Weights of a small masked image model.
Model: 1.37M parameters, 24-pixel images, arch mobilenet_v1, norm batchnorm.
Training: 10600 steps, batches of 128.
Data: trained on pixel-art sprites of 400 made-up characters on tiled backdrops, 395000 training examples, 3.4 epochs.
Rows from block 6 of a small masked image model, named by matrix and row number. Each number is 128 + 24 x the weight over its row's rms, rounded and kept within 0 to 255. All counts start at 0.
After each channel's rows are labels from the 100 images, of 14976, where the channel reaches its highest value: "top examples" is what is common among them. Only what is clearly more common there than usual is listed. The data: pixel-art sprites of 400 made-up characters on tiled backdrops. In brackets: how many of the 100, against the usual share in percent.
# conv: pointwise conv (model.blocks.6.conv.weight, 128x128x1x1), inputs 0-127

conv.16 [122 162 102 149 108 172 130  82 135 158 113 141 161  80 107 127 138 143 131 126 142 150 101 136 142 123 116 122 151 111  61 155 153 148 145 119 114 113 112 114 165 135 123 147  87 138 132 109 134 131 183 137  99  69 119 150  81 107 105 118 140 129 176 132 164 135 158 176 128 137 152 157 103 148 149 154 102 120 104 128 131 134 134 129 159 129 123 146 133  97 132 132 177 113 120 169 101 128 158 114 128  89 128 136 122 117 116 116 141 136 144 147 122 120  83 113 129 128  83 156  89 101  95  95 173 158 134 116]
top examples: black (42 vs 8.5)

conv.97 [163 176 152 115 133 124 139 109 155 138 112 156 171 133 126 156 114 136 131 136 119 161 147 109 134 109 123 135 103 117 153  74 151 129  75 141 124 121  90 122  95 126 136 131 151 134 153 101 131 123 109 145 134 129 108  98 121 111 109 127  90 114 107 150 154 121  94 188 104 134 122 125 128 134 132 135 101 121 126 127 119 107 145  91 155 128 154  86 121  98 114 114 150 138  69 110  88 115  69 161 145 105 123 139 145 123 155 184 139 142 132 151 116 132 153 118 101 117 152 122 174 125 109  74 184 143 175 110]
top examples: large (72 vs 39.4); teal (70 vs 8.4)

conv.81 [156  87 138 112 112  97 132 108 142 137  95 131 158 158 115 126 128 161 120 129 137 160 146 149 100  99 135 136 104 130 178 183 106 142 150 105 114 136 136 117 146 166 107 146 132 120 123 152 137 150 136 112 107 103 121 162 100 101  85 107 140 140 125 185 158 155 132 126 103 138 104  81 186 129 101 140 103  92 169 124 152 148 155  98 135 140 153 162 122 180 122 157  92 123 102 145 134 131 124 109  98 115 127 119  90 120 101 123 188 167 132 110  94 115 137 105 128 151 129  90 129 109 154 125 106 109 107 117]
top examples: large (97 vs 39.4); pink (58 vs 8.7)

conv.53 [121 125 109 122 101 121 181 117 137 110 166 151  75 227  97  94 133  96 138 141 150 119 110 134 144 119 140 104 159 163 101 147 149 170  97 132 125 140 110 126 106 135 136 124 138 130 112 117 122 143 142 130 148 132 113 158 176 147 130 104 112 122 122 165 129  97 159 121 134 150 149 150 117  96 152 180 118 108  88 135 104 102 127 139  78 154 138 131  93 121 121 137 153 102 141 162 114 150 135 114 129 105 135 139 115  77 141 102 120 125 113 113  96  92 113 131 108 123 132 110 166 183 125 114 123 157 120 100]
top examples: yellow (41 vs 8.5); white (32 vs 8)

conv.50 [130 115 125 100 132 120 124  92 107 134 106 177 151 194 122 121 137 140 142 168 122 219 118 102 121 126 128 126 128 142 117  86 146 151 151 153 121 140 171 128 140 144 124 105  71 139 166 110 111 136 132 115 135 117 148 176 165 111 122 136 140 101 137 164 113 140 126  88 114 135 139 162 109 111 138 122 150 164 114 131 124 102 114 136 111 150 106 102 132 113 112 146 117 104 119 134 142 108 130 128 119 142 173 163 169 108 148  96 165  65 121 100 126 125 140 158  99 117 136 142  78 141 117 119 161 115 152 103]
top examples: large (98 vs 39.4); white (55 vs 8); pink (32 vs 8.7)

conv.15 [140 118 104 117 123  90  97 144 123 154 143 112 123 126 104  87 127 147 137 153 142  85 163 105  97  97 109 173 109 106 129 116 103 100 100 152 134 131 147 135  82 114 129 138 115 124 110 119 121 125 113 130 124 103 114 110 125 135 137 132 132  86 112 106 109 151 136 144 135 112 131 152 132 140 149 103  91 106 153 163 134 127  91  44 166 159  86  79 142 153 112 129 102 139  69  99 123 150  86 139 128 125 123 152 132 110 126 136 167 144 117 112 101 125 147 192 137 131 131  91 170 108 118 163  94 139 109 104]
top examples: large (65 vs 39.4)

conv.106 [134 127  95  69 159 215 101 132 153 157  90  93 103 152 134 109 147 161 125 109 118  97 140 120 149 129 112 156 125 122 103 122 119 200 119 140 135 111 119 133 102  81 142 130 139 134 149 118  95 118 136  87 139 124 122 126 105  95 135 139 102 149 137 120 120 129 118 122 118 120 130 140 135 153 104 165 155 128 145 120 124 135 116 104 150 151 114 142 152 140 121 131 142 131 142 131 129 116 177  98 118 150 152 146 136 132 137 106 107 169 147 110 162 117 106  90 124 112 170 145 105 127  51 112  95 181 104 109]
top examples: large (86 vs 39.4); yellow (30 vs 8.5)

conv.24 [119 109 157 118 117 109 140 119 109 171 120 143 164 129  96 102 133 160 138 191  87 155 125 112 148 113 113 121 139  94 170 128 130  93 131 118  99 147 148 118  58 122 139 126 118 129  95 128 115 165 138 138 102 117 136  86  82 110 127 116 148 118 121 130 115 105  88 151 158 129 113 118 144 112 143 150 115 108  90 194 142 115 165 131 135 126 164  89 127 139 130 157 126 141 114 116 131  92  98 110 119 116 142 138 158  88  92 112  72 138 142 138 134 119 130  98 130 157 113 132 130 136 154 102 187  84 133 147]
top examples: large (96 vs 39.4); white (48 vs 8); yellow (43 vs 8.5)

conv.89 [132  65 151 124 120 126 143 126 115  95  95 147 151  87 104  71 125 124 154 126 109  86 109 121  78 105 117 142 120  81 114 100 116 112 125 143 117 178 122 142 160 152  90 130 128 153 133 119  27 116 176  92 108 121 135 115 120 139 137 122 121 103 124 120 123 123  72 107 115 111 106  84 128 132 130 110 127 117 124 115 160 163 141  90 147 116 115  92 131 170 121 127 108 129  98 153 106 117 109 102 121 146 127 111 120 127 108 129  94 102 135 132 166 158 152 125 163 125 129 152 125 137 156 144 136 129 137 127]
top examples: large (86 vs 39.4); black (48 vs 8.5); white (41 vs 8)

conv.26 [103 130 142 148 131 145 159 128 130 158 139 152 144 133 125 120 133 125  86 126 130 138 123 197 115 107 124 134 125 150  97 124 117 122 105 146 133 146 125 132 116  92 184 105 138 126 122 104  80 120 102 121 165  86 152 136 140 168 205 131 125 208 132 129 135 122  94 103 126 139 120 103 170 117  92 105 127 145 142 110 150 167 146  99 126 152 130 135  84  82 129 116 123 137 136 123 134 157 122 125 118 141 126 142 200 111 134 112 154 178 141 126  92 128 146 123 150 144 138 140 100  82 127 121 128  99 128 136]
top examples: white (30 vs 8)

conv.6 [132 152 105 119 121 149 154 141 147 160 114 169 140  83 151 147 108 103 107 164 121 128 137 125 106 120 164 180 152 131 137 154 107 140 130 127 115 158  95 100 100 143 134 133  97 131 125 141 170 129  81 107 111  95 152 145 136 117 114 112 112  89 114 163 154 116 125 137 144 145 162 159 115 137 119 129 129 189 125 122 135  82 153 123 159 140 125  94 129 117 118 126 130 117  93 100 136  78 137 119 136 104 128 125 126 122 112 111  88 134 111 132 189 149 150 167 163 145 133 118  90  98 109 170 198 164 148 130]
top examples: yellow (86 vs 8.5); large (86 vs 39.4)

conv.95 [122 126 107 105 124 118  99 123 123 134 151 160 129 123 164 167 152 120 112 187 117 129 134  95 156 114 142 133 191 124 122 137 125 133 174 127 154 129 138  84 132 117 103 115 126 100 124 127  89  64 117 152 119 166 109 105 158 142 151 132 122 132 129  99 108 119 128 122 176 108 131 161 135 151 122 144 120 165 106 152  65 168 102 102 116 140 153 182 139 136 103 106  98 133 116 110 111 187  71 144 134 126 129 130 107 119 115 151  97 146 130 165 145 117 146  97  96 147 133 102 164 126 111 116 137 117 147 111]
top examples: large (96 vs 39.4); white (34 vs 8)

conv.43 [123 112 108 148 127 124 106 138 131 155 118  87 161  78 146 173 163 128 112  86  88 105 126 110 154 110 135 145 162  90 125 138 128 129 143 112 117  94 131 111 125 155 121 141 115 111 100 145 172 160  73 139 111 133 133 152 123 103 135 153 131 160 140  96 109 161  97 112 127 113  97 153 171 105 122 148 110 140  95 144 127 162 129 149 194 156 137 135 106 147 114 118 157 139 121 138 125 147 143 165  99 117 159 153  75 105 143 109 112 143 103 161 117 152 113 102 163 161 123 149 140 108 108 178 114 110 108  92]
top examples: white (81 vs 8)

conv.41 [106 120 139 105 110  96 102 114 132 123 113 164  99 129 106 169 114 158 121 144 157 134 116 161 141 141 129 150 113 123  29 160 118 155 150 108 121 147 146 105 202 119 112 121 105 101 132 126 175 131 104 130 113 111 117 118 164 159 130 111 119 146 136 134 149 145 155 111 123 116 125 130 116 132 111 114  70 125 135 100 124 148 146 134 181 131 112 125  99 124 120 106 119 159 200 190 124 169 103 124 121  96 126 141 149 126 147 115 155 121 108 137 121 133 127 155 149 101 132 108 137 139 145 125 158 106 106 102]
top examples: white (54 vs 8); black (36 vs 8.5)

conv.73 [103 167  84 155 119 166 112 129 122 137 163  74 127  94 136 168 125 139 141 125 125 113 163 133 137 123 107 129 138 134 109 170 106 122 127 100 109 146 142 134 100 118 130 136  79 126 138 136 187 140  85 155 146 127 127 171 135  79  95 133 125 131 100 114 135 139 110 122 106 137 113 118 156  97 134 158 138 108 127 152 112 118 132 188 165 111  90 122 126 205 137 107 108 150 114 134 117 140 112 148 148 108 122 120  82 118 124 115 143 156 107 123 139 148 140 122 126 178 119 130  59  91 109 115 126 101 121 103]
top examples: white (65 vs 8)

conv.99 [112 140  93  83 106 160 136 114 166 186  81  89  99 124 146 100 141 142 125 159 141 107 114 113 128 125 134 142 149 110 138 108 141 181 138  97 112 137 137 135 104 166 118 113  74 160 100 124 102 142 188 126 116 131 135 145 150 113 161 138 139 103 106 148 123 124 119 145 112 110 157 161 112 114 107 184 111 137 141 118 147 121 116 142 106 136 133 169 125 119 103 118 152 117  64 124 122 115 122 139 138 130 162 118 152 139 106 135  98 156 116 105 102 138  79 118 164 123 115 143  81 162 147  94 117 110  95  98]
top examples: large (91 vs 39.4); yellow (26 vs 8.5)

conv.109 [117 141 123 166 119 126  83 133 125 161 122 141 140  67 125 149 142 149 120 153 146  79 127 106  85  79 125  74 118 143 173 174 131 114 122 136 154 131 123 128 202  81  97 120  72 109 143 126 152 152 102  98  70 128 121  97 118 128 143 122 120  95 118 121 138 109 134 184 154 131 151 164 111 124 100 130 111 135 143 136 136 132 152 108 159 111 140 118 152 137 114 112 123  97 125 113 108 181 146 119 119 100 135 128 112 144 107 134 153 141 149 136 114 146 137 150 115 129 119 140 152 108  98 104 128 100 107  95]
top examples: large (98 vs 39.4); white (36 vs 8); yellow (28 vs 8.5)

conv.10 [108 106 117 157  93 121 127 102 116 124 111  85 175 116 137 176 145  94 150 121 126 140 105 152 143 120 102  94 121 101 116 187 114 120 133  75 101 130 157 136 151 180  98 136 165 105 128 138 122 129 136 149 135 124 112 151 116 107 100 183 123 146 116 131 120 132 166 101  77 169 159 153 154 128 121 141 130 146 123 155  96 165  97 173 133 132 144 143 116  88 127 101 152 132 138 123 124 139 150  98 111 101 142 132 142 136 145 131 120 147  81 158 115 169 107 115 121 101 102 109 150  79 133 172 146 127 141 117]
top examples: white (77 vs 8)

conv.115 [135 113 110 110 156 106 158 120 144 153  86  81 138  93 146 142 128 124 148 131 136 153 157 118 122  78 154 138 131  75 106 103 126  74 169 170 110 123 122 147 132 141 121 108 124 106 109 177 114 163  91 175 130  98 134 130  74 139 105  92 143 143 172 111 139 125 139  94 107 126 187 159  82 125 128 140 128 120 114 129 140  91 136 109 185 123 105 120 133  95 141 145 143 157 126 118 143 145 146 104 131  96 118 100 158 134 127 110 142 128  89 137 108 144 121 114 142 123 126 106 178 132 120 143  91 112 127 142]
top examples: white (85 vs 8)

conv.91 [114 136 144 109 119 117 103 110 107 114 137 163 149 152 113 114 114  94 157 141 122 139 120 144 181  96 135 155 142 140 131 112 184 124 129 106 119 149 109 144 116 124  88 140 112 102 171  79 137 129  92  79 103 133 144  88 135 131 152 144 125 109 107 121 120 110 144 134 114 104 169 126 159 137 150 104 155  79 154 137  82 127 122 152 117 133 115 186 122 152 122 162  93 145 204 119 119 137 141 139 109 148 108 119  98 131 108 119 139 114 110 131 163 134 113 126 131 107 126  94 108 133 104 143 115 203 147 165]
top examples: white (39 vs 8)

conv.25 [137 174 180 148 156  80 121 136 149 156 129  88 131 110 127  97 145 126  77 124 167 133  97 101 115 114 165 120 127 100  78 108  93 130 123 132 125 132 115 135 149 143 155 125 144 133 109 151 138 165 138 103 140 123 136 157  99 113 166 154 114 133 127 102 117 122 172 161 123 120 153 165 149 150 120 134 105 149 106 149 157 120 120 134 123 186 134 146 120  97 152 122 139 127  72 212 101 157  94 134 131 137 156 131 134 146 141 133 114 118 164 140 109 131 145 117 100 132 110 120 146 112  84 129 115  93 163 133]
top examples: large (96 vs 39.4); red (34 vs 8.5); black (28 vs 8.5)

conv.87 [ 96  95 128 125 150 131  79 143 129 130 148  94 141 124 131 128 106 200  90  87 167  73 136 151 157  95 136 120 100 124 140 124 136 139 115  92 129 137 111 131  78 115 123  91 118 196 116 124 140 140 145 162 112 149 140 113 144 129 135 150 101 114 115 133  93 145 133 164 113 100 143 131 133 129 100 139 120  99 127 142 141 129 151  87 113 137 109 120 130 169 126 118 130 134 112 113 124 102 168 189 115 142 147  95 138  94 144 123 105  77 112 116 159 139 190 116 123 112 149 117 133 134 122  87  99 159 128 141]
top examples: large (75 vs 39.4); red (66 vs 8.5)